Weights of a small image super-resolution model.
Model: 4.4M parameters, 32-pixel images, arch unet, activation mish, widths [64, 128, 128, 128].
Rows from block 9, named by matrix and row number. Rows with one number belong to one channel. Each number is 128 + 32 x the weight over its row's rms, rounded and kept within 0 to 255. All counts start at 0. Numbers have three digits each. After the name is the row's rms in percent of the matrix's.
# convs0: first 3x3 conv (model.decb.0.1.convs.0.weight, 128x128x3x3), inputs 12-15, a 3x3 kernel for each
# convs1: second 3x3 conv (model.decb.0.1.convs.1.weight, 128x128x3x3, transposed), outputs 12-15, a 3x3 kernel for each
convs0.0 103:145105173136116151132166123106172062110075222106061139175116177174125111152143164130048062079111112132047133
convs1.0 100:120195085149117147114107090126146136118112175167094044102122166191138097132146135206099125103136150107095103
convs0.1 100:140129108086102087106123127183101159176110181164102173118169141169110106131082133166152083158125119029131103
convs1.1 100:124138174165139045135093093142100138193132041111062128114104134134111123143049159105102088124096032091192087
convs0.2 100:097129149159109044156116133155146223116156156094170076146051092162177127114133100163071111167121184189126163
convs1.2 109:119050084165097110064099123118050090088043127087093140114153170102087150139193094154146118120118121141143142
convs0.3 099:160100135084087138085077111123164127152083151082103159094117154107152081109145204138161091093146144128132138
convs1.3 106:163097150155085149171149133166101157124137110120106126124113095141102112124105162163142177056123088142053120
convs0.4 098:168142145095079122111141078146139049123194073191120067121129141147096142145144108106199129159163149121164145
convs1.4 101:135136110142153130105095154103124142155184141076096100057056116139111101140120101077066066109150126081131121
convs0.5 101:100058140118092134115117147156156115126105140164143121121162073152137149159118138115108133127182100120097079
convs1.5 095:105127113144122153179163116096190068142111092129143097177168099136113079173132060137146147139103137069107115
convs0.6 099:115145140115088098098127136096184104191161212101179076179192164116131148120107168108154120115132133115102117
convs1.6 091:149124152151094113132132147137099121098055100130123143115112143094087109094085138155179145135114121139151132
convs0.7 099:138137105174143144105166169083150090118117127116127126123066083082127120128197139117219180145161118134144072
convs1.7 094:154156124102117087149167121131140158083099106154165133115120111093042123147169103086121074087090113094065150
convs0.8 099:119167071135080137132138107115132143150181123155129104043131071121099083120124036156118144043144141126112116
convs1.8 100:160095123156090155162089145126178071128082162171157117126189124118149173114125115140109163098090160167233141
convs0.9 099:162096110123108105083067131131159196191127141214061188160160144101090138097195200150167193086130127098182151
convs1.9 097:148134144131092149106160113154094165142131122102099130120075169070144133064062127152115134097126177155125113
convs0.10 100:116100153141133097150117103135128196133164075065108099139136144154140075122143116157139134127102145168098169
convs1.10 098:182135134160130137113110155148129119179142136107065113105156185127103199150157160154110100134113101123097083
convs0.11 100:096099109152126114127120103076111116034173218111081169123114157125065175154122123154099091138106105115130133
convs1.11 096:139151090146124072153143147105094164161145174093119175121187113176179157102090154138119138113154181161111174
convs0.12 099:148135146202124101138165153148079162099151182134155153130130120131107135145207189099170146129129180127145139
convs1.12 098:139082113097136082154139133119069098094128129131154122069083092130172181101107089096152127147122062149123147
convs0.13 100:151125132125180155073100150109110088155124140169185103098134153108110106150099131194104139135153128151145147
convs1.13 098:124117154154098080113085138095086139178092072137099190070161134135090109097067155090089140153206105147154134
convs0.14 101:092112173165095153205147103090146096065117165118045164122128158158084083084136104122063112107162129166121160
convs1.14 097:127211103092188088055137133115232121118157127070131178130123124136073167176114126133187129172144096103077155
convs0.15 100:132081117110118095141136157104095174131103087116144142109152119130156145065124108163161125148105124141112118
convs1.15 100:131123129129193174083122124125117157130141147083070122167086076187168081142088109126068134167189164107171158
convs0.16 098:148131104126097154131138149064143115140182171120200102111123160138084128145173143143136111103147155125105155
convs1.16 091:092088075096110094112063102125116079166160109202198118090162134124151135131173137066084109111124087095134102
convs0.17 101:145100105161150068153137104090125067137130085144104129153126120069142117100199157152141132142107182119145185
convs1.17 100:155138143106137107087151130134124106104165061085141105092096147085112164096120154140142108164175129119117137
convs0.18 100:126122157149175149151102084120127128051073126123102076131106091148076189135130164153102103168175121114135120
convs1.18 106:100182074113206102117160115069130078136191096117122091086113092106197097107082123154112161183096181100152188
convs0.19 102:116134121121138131108075151140125147151181118125113174092137148146091202127110134102144114110133171143108121
convs1.19 108:118130124102075126120132149074125151091132102138170135093173119086167132140105131128130175160123175139162159
convs0.20 101:131132126128132170120090133173074106139070171149111136163166102207113115152135073116174131121129182156141219
convs1.20 096:093143177183117100146103157149143165242098104179104203113165140155124131136124169104129111100135105131157128
convs0.21 102:102119122162132182208121060090123088138129106066050159116095164105125095176131122107174167105057063082095141
convs1.21 102:141104110145037127156159190131123122146045065162224152132139157112069142176187132120101125149155137084186142
convs0.22 099:141074126079102066092171135098094094114102054096149041132120122137146134142135125137105125106119160155138103
convs1.22 103:123054102098043134141150093119085082062111096096123035100114145118152178110059066089070084156114139132137123
convs0.23 101:136152116129144108099158138137135129095233131121114106085122126167065106156079145124126104093169091120088067
convs1.23 111:054129103146082103110073125063136125172104133178097175140120164201076154141162164087117143151192110106122127
convs0.24 100:130175110107096158165200152123126129161052099110125092145091128121155119116150172101125131090039143183147127
convs1.24 109:118102138084130178149164176129116122071188126164153152103115120087159131144042039143105154172167151126127145
convs0.25 102:143096099120180080102094119101098151178146070168035161124116187139096150086125101148176114096175146123121075
convs1.25 106:069096127095201103087137127119117132087167110082172092138111124081154180085106155106161108198117183174206092
convs0.26 100:198098101099175103123159110167075148150115165153115072160157150093087167104118183136130086133114123081106150
convs1.26 098:148116084196084134095167106128089097181105155085154064068115137135168146074119059087095089059132126117198131
convs0.27 101:117139105114098112176152090097080108146085163154098185130099083091111131122125118151063119127055157073110122
convs1.27 097:157125105137126139098116133121113107156081111160101128136070135101087181157126107187109176112132142115197171
convs0.28 100:111096120128180092119120114101111119148128099085127109099113167115124159129103140160150115115147160139125165
convs1.28 098:148121089112075102131103126093140093115075074143127158106120083090113137106103122103101081122096091100142108
convs0.29 100:151133085104103112102145150093139113061167113107142063132146158092105152163140097139111195119099127107142109
convs1.29 105:106131140148107104118140085077122129159135180055156028115129102105167139086082070102141130147124166123115080
convs0.30 099:098047102098140091026103159168094173124159168103159143129103134058127141122114139151137106161187153075126157
convs1.30 103:128164199168140179128139124142118176155102112205160177199149094127105111140171101111145093130083128119120153
convs0.31 099:139180140081143141161139125107152152124196134097121097092150111109110157070153116130152099143159111157145182
convs1.31 104:128129189118147127123091133143175165052121135134091168142145062088127129145154145089084033077064058124052099
convs0.32 100:131074077068081138114098096084165107108118140145071113147126135088114178156085143139123099099121153094057137
convs1.32 108:105154097074126093088136124044106082102075138129132107050097083112151136173158090154094141100116133134130146
convs0.33 100:125144115149159125163147115175133089022188097154160161105116154095151171108160170138177138149129132139126166
convs1.33 098:178106094192100104144143145092055124129114119146136134062122155072150145119128165179107067119165059138130113
convs0.34 099:120146143124136160140164149119138122142146112088177148132099153144131165139134134126129115151129105113081098
convs1.34 091:105173141137131122151137127137143156152131135115123107151109105156174126119157142115136153130115122101104104
convs0.35 101:114164069136116132154134104179077048115092177156070108101141089140098094113075117113135115091065076097089091
convs1.35 105:150152094192095117177086142144122127214120174140098128181077092190094106141123149123097113172170156109081096
convs0.36 101:107125046111155123102121148088098065170102160114127178128146103156147150120086071128183107161123099120108130
convs1.36 095:112102138111122150192142149114096154109125122125156136148127078101133113109134125146103111147125104135089097
convs0.37 101:159109119156146128122093125161114123143090085158111186153137185176155128139117142050103175149097190144166188
convs1.37 101:148187177161106173149136146128170137106138154120111111150120136153086099179163105123123108139127151068109141
convs0.38 100:086115126112160154157189139127121178132152143145160160173122177145133202077195158155121140153137132150108136
convs1.38 095:147072089132081129073151165150111142126071152081141093109138172111101110116171105126130117081111089114097123
convs0.39 099:086090048090094093120113151144141137113220094156139135078162100136107107120139129146142128148148120152161122
convs1.39 100:068191146114157144110098172074127131158177106117117161159204175202133095125131122107091087153107152102072080
convs0.40 100:122100171174095156075076093190110222134140131172179105099165084141136189105113079086129108187186086133094127
convs1.40 097:088170150135118080168121141142134149167131143152190196150141107125127086103110111119143206112101070107072098
convs0.41 098:155119113150129118115119095062107173019075138119102113190096157126079174086079093114143107127135148119099132
convs1.41 087:144129140150135157126139161127035160105173097119099142151145095121174110155091134145127122185109151140110137
convs0.42 100:110128151098115140105157152115152160162138170068094089140079142055144147136113086141142153106099135203202160
convs1.42 098:164144138088080131131127142219174138140085149124171122171102140065164172093161151083117138110126117130123113
convs0.43 102:111178147166075150109141094153175143120145092142083132140112096177117154161121113083109133140145054158108102
convs1.43 099:163120120180173113173128163122132116125105123148112097143143124139147137132164121157179152133098157137156184
convs0.44 099:120170083113091131124060176162107109152146218088131060097122184143149106147143155149146131158104109123183121
convs1.44 092:139146089154149147131125126101102091116176154090108115117081052192109151120109076106168133078144083161034157
convs0.45 101:116081070128071112130091154130181147137130059134137130118152144158176170188178153133110148129154098160203161
convs1.45 091:175170106167143115157175105141151110113098138126109096159071032120089093089122118147112087174141084132109155
convs0.46 100:145163149150113136161165118156178110089163136072159201112162152156091145119120117118124107138130146087096066
convs1.46 098:147136130157145130160078094150109180149190136189049114119136172093197093100080119118134137111109095153078103
convs0.47 101:136132117114170125118158138132087123132166127174185163124075112149130078171112109172098103179101122066119129
convs1.47 097:148130112104160146122132142107097057142122191179141118123120159129168138170103108168149123208158206123151178
convs0.48 101:134127080168228080167164081038119135122139102114136047075137077121132112138199075099112085171098161092085147
convs1.48 094:138154115139150068113178170139139151141128061162241219125169135137125120137107181107154116159209188087142108
convs0.49 100:111162149126151133100125119050131047099185055144124109086122086094104136126089154168073147173135195148148111
convs1.49 091:144126134156033125115143148157143116076081161094119083157078120125181125077096108128122090114137150154159146
convs0.50 101:106055150158141189084064127134110165107109211109156183097109121153089185127150131088077160106100219144158191
convs1.50 099:088118140115075123138134136086131152112173122142148143091187121117158149147077153089074162145080133112155052
convs0.51 099:099140060081100106069108119145124070135147124114121071098132132123124119098155135116128078151141076151172135
convs1.51 106:087092116062153099122062128131109113072146134134063145152118113096126094146099133121125151137099074148108129
convs0.52 101:099158127165147145057185092121147144109155069143127131124075073088182134158092138044121187082074091160176146
convs1.52 105:176075136153194117113124120193116167086191113131152163135163192111162119131157154080102175060087106193185095
convs0.53 099:088102130128092035081168096093125137150146175157128093184152100110144109153124072087212150096106095147106160
convs1.53 110:121133121212129127164089122116127160159095086068079138098143161194110109132114142091165132102147117106192052
convs0.54 101:113094161067100141083104121143070127147111104109118054178130074072133176101107130111131124162147127148142143
convs1.54 101:083128091126105099112138109108103115119138134087111128126119148099105143109130027205087131229170151179130104
convs0.55 101:170142104165131156096063134148105086108078073123124140131174180151086153132172170121114097048086145134092112
convs1.55 103:118123132125115134135096091096135093134146140129060105110154148159097115099138123117133106111163101154104143
convs0.56 100:139000115154121121128146137137148092084126124116159030126177131156117150098167105132200128100143128129141112
convs1.56 097:234086104154113119153143076204073075167107140164102074157130152088214136118090157153140099217134087127168106
convs0.57 100:102114097138109153112105165101148139127177092098171054139166137097176082096157110148146147160165122169123163
convs1.57 102:101159129105173103125111148130117155087170052156120159173179147118119049135137136154092081143107096168193176
convs0.58 097:117120061123196160101099120082060063135155082105127019116150142137088105097122119145116102210153078122124092
convs1.58 104:114137161140115141108087150133152102098109176091121074133183151082075122124174133146141095132084114113143126
convs0.59 100:153101100121119154166087131136156143126072177161070158139088100192121141176167185106104149153143171140175130
convs1.59 101:094194129120174083123162102184117133106092105147155126156155101078109132142092124140081091109059132065098133
convs0.60 101:150156126122177150126180140125075089106148165148119102144105121132106139093149113124153081123149075139114071
convs1.60 094:116089089162175069160145146113116111150153064169150145110088146105106112123166146125119118191138114131157094
convs0.61 098:113081114128181144083159134140128102075079094076086083162160096156118126096143091090167119117126092111106120
convs1.61 100:114154199130093187119122116134179131116130120143085126173172112123127089170106074125168131177091178119145154
convs0.62 099:152157159150114157103098101107116154107163104136145141168083114166100182131159129154140130158139198114088167
convs1.62 096:142117097074119104079126110108130111056058142134092089089136141127111148120127099050100105109128101157112137
convs0.63 096:111142133110139123156147122158106119090086102124145173176078161100153142147154159151116154131147123070133133
convs1.63 103:121109161124168192092137099123126163138141187108156066099083102107137116079097106137142094157075097220211135
convs0.64 100:122098124115097144068125185207149028151127072149092098176137155175117117166121131156097117110136096107112099
convs1.64 094:124160138137148177117151148068129093168123113096216032155094146173106109128098086109134115187111059103112101
convs0.65 099:107098124109134096108157084049147150105108149141145128128132137114143151128161134121142120106098068127128127
convs1.65 099:134155182111124134139179125123119145129102156135183145116095130177102054161189128161149116112078150115092125
convs0.66 101:108156145160130084117109125116136103059163144121112160084148068100177103087196046084153123126120077096135119
convs1.66 102:116111096136157116116119128141098083170101053090156122117115107136076110116129117110180095094115096128128178
convs0.67 100:109114035080136092089129103177056169158064164078153085115161151148104109131114145108125107125116188119084161
convs1.67 100:098165120155137126128109136108134161180114106118084155127077118151077162105134144129175168157124106119072124
convs0.68 102:113134147101082121150116136144091179098039193052131179109167146141115110143116164127134079067125120092126090
convs1.68 098:128118139184072166166069146104130144185097164162064099149089135141086163110036183127156121184209103175181115
convs0.69 101:120145092163155089172147141166118123112103146156087177126109132095171089121104101114094175077138137081206162
convs1.69 100:124120142102105123142087136109120162140097159135154128146168125105073137141106121146164085130171146151115125
convs0.70 100:111091079039165113085080145143175190154092090155128109089114094123126162116104116162155135079182141079107110
convs1.70 098:175169120130069174183167107176155100098101178177163088189066124077118202165140086164144081103113098169144158
convs0.71 100:140129118140142136082145124139088193169118152125132148104101098177103143124093089149114054165053153073112109
convs1.71 098:149135134129142094110136094125116109187148140163179101144105136132147136137133168123100117130138103099136053
convs0.72 101:103117153100134157082142122095183117076114123097174152142166190149145159131108191085140118164163130119169144
convs1.72 098:115086163111138142078103142069057162112158102060095134112109112129114091081047118141113098135124090141109131
convs0.73 100:148087152118143092027117150182089130061136083092148083108117106178103158113123155166068138178132125128141109
convs1.73 096:104157103157050097161126164081194121155058127139186152159128104122108063100143117121189143168114143157146122
convs0.74 100:114143107119127074046094129118058145138085146116127168131168123180141146108095093069132145159168157132126157
convs1.74 094:191142126177115130099152154129128146157124109054163124121115108103128140159175133134173165155077137138149152
convs0.75 098:160075132130121123070119137116075085183154160121170191127110160095087090112135152153141120147096153149125148
convs1.75 092:086047120143126097159137174071080097169120083139191170103125098127128161129108122046104162159157107108120157
convs0.76 100:113071141135131149071102147170118035099142191146132078063149201155094143213132104123121153131133130124110137
convs1.76 095:101127150134089146184138109145177137153124134139127164121089081167137106107099135146136097166135097064061112
convs0.77 100:138145128111112122133145135128133084140091149133105145115115124099055097109079076089121162123125160136161153
convs1.77 102:102084141143178142099138157149103140124064114080063117133079115164098104132115089155129163122122111106095133
convs0.78 100:094102136141111110128151153116131091173132194130056161061087167160087142185133145122132175076133140107159137
convs1.78 097:080133180098121078088121088049153100111124082070143078104116084120172112115118147133129132145099175149162147
convs0.79 098:104124125142145080111140104132143132168147104157153096079110180107156143176097110106129135087083094119179165
convs1.79 101:106070125148096149105115131069105125140086157150135151116125141098135120152112117149145183131180203136147187
convs0.80 102:095128156113193083133132128116095138077185158132084074072144096131118101132161110086129065112132056170106086
convs1.80 102:140225111080109169110119074171186146101099143182116124196085122138093159152170087142152086145114107130161171
convs0.81 100:162173096083154122092113126090134125155086091114116086109140146101171134117101135143145131090067192167182152
convs1.81 104:133120134127079155140126115122112102133109130156129117151091131078140154091083094154134125219164134174221152
convs0.82 097:138084134158110137112175096117148111093119131128129154149138132199056146133099169148121120136110071110094162
convs1.82 101:127130139131124115122160128146124117178106120135161157148139098106131124101092118112175124149106137146173117
convs0.83 100:128137084108155143105138122120097090099134142107133153091100144126080141116113131157158095136138073149153090
convs1.83 102:165162101128066107122151156122141115083095130145130142163069148114146143107178116140114086081141147110056129
convs0.84 101:083120140150126173099141102102115135137114089094143148092053155018055169155115095136088156166138175151124135
convs1.84 110:135156096124132108116116112155165155153110073152133125131081075133109104118101121156152157158102112109167185
convs0.85 101:134101137085175119163150134100075083112067171106077140108112188133147139144132136155152173119082119163092139
convs1.85 109:102140074131104150093095144143133130166087205095083114151130133130123181127109129142169055101095081147145093
convs0.86 101:152110135125123053059085089134156107098165099151156161113127074074120137097147048122150173143141095096174117
convs1.86 105:097091102134120145099188105145135066153106168074147068155141088155140129134134081115187107129140124149136107
convs0.87 100:122088118102131095117096100080082101137097121132118104086109093137147138198146153144143085120185130128194141
convs1.87 103:128123132219061134177137145119096137166080136082158133134111133117144168084166135181185102146153147143126138
convs0.88 101:144136122127145113142083088137092094169127148097023182121087148095136111148108103121108152055111146086104156
convs1.88 106:150165088188084163078141143127128106183028159146163150152087119137138184125120165151112080096056097175140168
convs0.89 101:101117137139051149146128129122162114127125154179145147179109070124126116140114164171130172145119132143160140
convs1.89 097:107156142093122106143080162129170151107147129117089181123122140123073162110078111136148124174175022134161133
convs0.90 099:141123131138103068147159065159163132162103106186120165100090137071132068140135144136125146131141177099159170
convs1.90 096:200141197138088193151186114206140165195148168142183141162162122114170125155100097139116129184099205166118135
convs0.91 101:117110121143113119148140132100174086172145207123150094140167148161055140136165147086161144085196165118121029
convs1.91 096:173092165132075139178106141124036111100119179091110117078134100124187127129106094126115145182127168054053116
convs0.92 098:103138094135088153107124095166151099087107193130065102140147093141103106160103118161118116064165108189128127
convs1.92 104:157143121131116075094123120172206146086084130114104169133102166064098143139145131131133055115155066079077135
convs0.93 101:117114127092119062072136114155114076106099092126080145168135127125148167110104156125108096105145189151147083
convs1.93 099:127132162100125095101166169142150151129109083117139088092162103063150130129097112133166155082123105114172173
convs0.94 102:132124102137085123102101113119154126122138113154121133120140125135129151112145178110111126124121146092202156
convs1.94 098:114068112060092122117118079159113117115157086131104052116114144103132125144114111088049112127124121094152077
convs0.95 100:131197159157166134113203136098067101157157050109129154168109074106124143121132118149166129109083134166127107
convs1.95 101:098084170153164130115105170119063154212157106122098146110128102114147136134113111100129064157159072072152134
convs0.96 097:089129125150100132103111124139088120098161171122158129119187123137065084133130126119093145174081154101090121
convs1.96 105:123105120084142144115135125145109154133136172138117129120094133116137147121110110167119160215188136172192187
convs0.97 099:139157104185178060122094086166161105171144113156162165091154085060173062103170132153078119147132099075127158
convs1.97 100:190077120145126171123142113148088174166141162102142159151110132106118113095134098093152155142163115162152157
convs0.98 101:122140086162190124176170121068076120057158142132061126196152136141115150122132113112178128155127062169154127
convs1.98 101:176175151190039165150176141196213140185127153141142106137175121095141140167096095127164113154124152112099144
convs0.99 099:149141098125140131048079161119145087144131139114154151057132067085068090099129112100153091137145137082096155
convs1.99 105:143091158116107152123110145156119139093130183126104115064154132084144132110094132087165104136203131186147126
convs0.100 099:155113143068120134148122088079156122085159088149102155143149111149109152153134132154146165039085154128131105
convs1.100 103:107134104157159160124124108067076097177110193101103076095079128170160183130073116131124128157120156119127102
convs0.101 099:127151116148117119094198188079121145164133174136064115106121160134169114139130161145147127116106131114111095
convs1.101 097:100064151086121136127178170096059111119116112111105149122188121112115094108156226087140145159188091129093131
convs0.102 100:114084131078000107150092084080116140197149125158136187147112074124113180060111146158135200141095133115112134
convs1.102 101:142106082167153142137110120116076115176151160064086148114097142133120103127100145104091114083077083062065075
convs0.103 100:119157094183037160143122124090211104181157100124096171095168093116052140163133080119156159128065161135093153
convs1.103 105:134134112057164162135159110140169120065163127210171125114097122092108106105117116124118136103094177191161135
convs0.104 096:071120130103137182135076090110144093157108148121208171133092114145129135158156147164144156168152184179198188
convs1.104 091:192179171134110104092104128134184156075133109173137124178116159164097109165185151096109134088138125119133106
convs0.105 101:123098145160131101159129131177140123138140117093115168127090143115111130115124170137109152138127104168154179
convs1.105 091:155148134137077140130149123111132153140107155164193136160137106167152130189142172134133132180178174101087081
convs0.106 099:094103168105065154098067129101188167178088140112149063086148142083111145135107173149113157058091105131156139
convs1.106 098:172131161131067191103187054165170125127159173125149105145102130014127167146089132154111119110168093123114151
convs0.107 100:136121142192189094096103112179133102110121125139154169143141130139135139127124178154143159063110184050089133
convs1.107 103:093106088090125108092140112114129193108141113122169132097105106101167120109109150105069138141091120093091124
convs0.108 100:106136116171159127168131146154157167103107123169108132114146108124121104111118125119117134150122161153159180
convs1.108 084:137136127127109109139130109139156131101126119179140142145091108142115126126148183134133134106152135127064064
convs0.109 100:165172143143147154107154071114138151068134095132148112117086146085133120149123151146141184116135136160101120
convs1.109 111:085100132132102091109068088106122105138114127115118129133128105117153091121139135128169145098117095113146128
convs0.110 101:113144115089108125083122071082093105160128104106124117144103142122100112098125084138128108105065147150134191
convs1.110 102:084134103098127173103132142147093083105133209199144132183057104097137174129142124066079128154141086196113095
convs0.111 102:166104122100108128109091122161143131084133094076167108133133165139129128113105113153101137151141143134148160
convs1.111 094:197145118195106119119122172173102115147090147128165134149116141151125164127129114175110095175127121076083105
convs0.112 101:119140125124056109128111148099146156181126117129166149100163090133131166115108105130144138094155135082132110
convs1.112 107:102132162065099178108139147115178161071106172141162113163108102140096120148140113127139134138158087128149147
convs0.113 100:113074106147071106074089135161154141205093125143137090100076146103066134124126112117175148113118074134103112
convs1.113 102:116135164125108115116151075173134141145122119140210170135170145147204155144157186146149106118125101156122110
convs0.114 102:103142189130168125156166073126060180122096142143113145096090124160073178129142091116135097120148141105150145
convs1.114 097:128080121083146101070162115133103108125180126112083121125137165132168121149122108133109138151107128175119084
convs0.115 100:072172157120141116141133124151185151145127110064113118157167123182179129167160107151121121148129132120093135
convs1.115 092:104114146152121133115116138144159113103121130098042050126092088148149069104072069123081117116100176123121082
convs0.116 099:054133098087206107113090105127151077147088192069198105087128088106134049119136110112124087111166142077141119
convs1.116 097:138133198110078167125137131163152160098089124158109135213156099117127098110122141105083125075095145124132075
convs0.117 100:095152149070154127086127115145127099115136083131094107149177084177159096143145162104103129126142158152070082
convs1.117 098:106120135127119172146099146098144147151119125105082130082170147148143030084118094129127148158176163147141102
convs0.118 099:074138115140134073168103111144155179163169068115157092132108151053124136083075084121130134135146214079098212
convs1.118 096:129124092157100134140105120142134161169150115135089076177120154128153136132132142094138121080121133183129116
convs0.119 100:151142156107165136102145136057192076082088080097147146109103119107188138133126173134122170062150130095079103
convs1.119 108:144087151134110093105189136115119177171156084055174174147120158149135065105190157114096108085122136068083114
convs0.120 101:133133115145088130128083160146150123070097201179063176120045091088093118107051079160140185155128145156081100
convs1.120 106:170164109150193074144110126075130120203212084137120095104099135178155139140119136147108093118111116134091114
convs0.121 098:137149098101097193055133125106181136054122155097197152114057074140129114109131126133126148119149113105117137
convs1.121 098:161160091018112054162144124137205118069111106171158166121113131150142146106132149097112123116187096097111124
convs0.122 100:154175194109176155121145121108147124089211095129127155090118132118086133069122155134145140120097081165130075
convs1.122 104:121152086075095069132089146109169115050132105133097140103122141088106099150102095125145128146119148191092135
convs0.123 099:073089074080141143089144152071102113057147138121107093115122119095137167154206135173103147142152149178139121
convs1.123 108:135076072097140128102137128085089073092081093120114119135124168150150150114172116116097131101133182203164208
convs0.124 101:146146134088145114148144143146126095076166095151135185138108113083127144096174131156081154119102144121099124
convs1.124 105:157129099119108168153100157161149130159157166125129124113091168129146165108101108144161159082075157104123118
convs0.125 100:128125070155155150118138134088120163069162059118052112114112149159133110153134109109185119075046109137105090
convs1.125 101:146095110117148164102116124163106124089133125167087090143166112111055086111166141137093150104109114184168115
convs0.126 100:144141141112095081132136140087142161146163118161163141133108116104151176103126104091160125081133079105158071
convs1.126 102:208105053113168152087117161170125114103140172042116156110091099036127143119165134117103171134138129097069127
convs0.127 100:198128125147102195151088175134157134085077122167146154158075146150108135143178152123150144088035111118179145
convs1.127 100:166130092168167092164168155158148100072168127138092132113123194109095129171108088118127110103104153123094203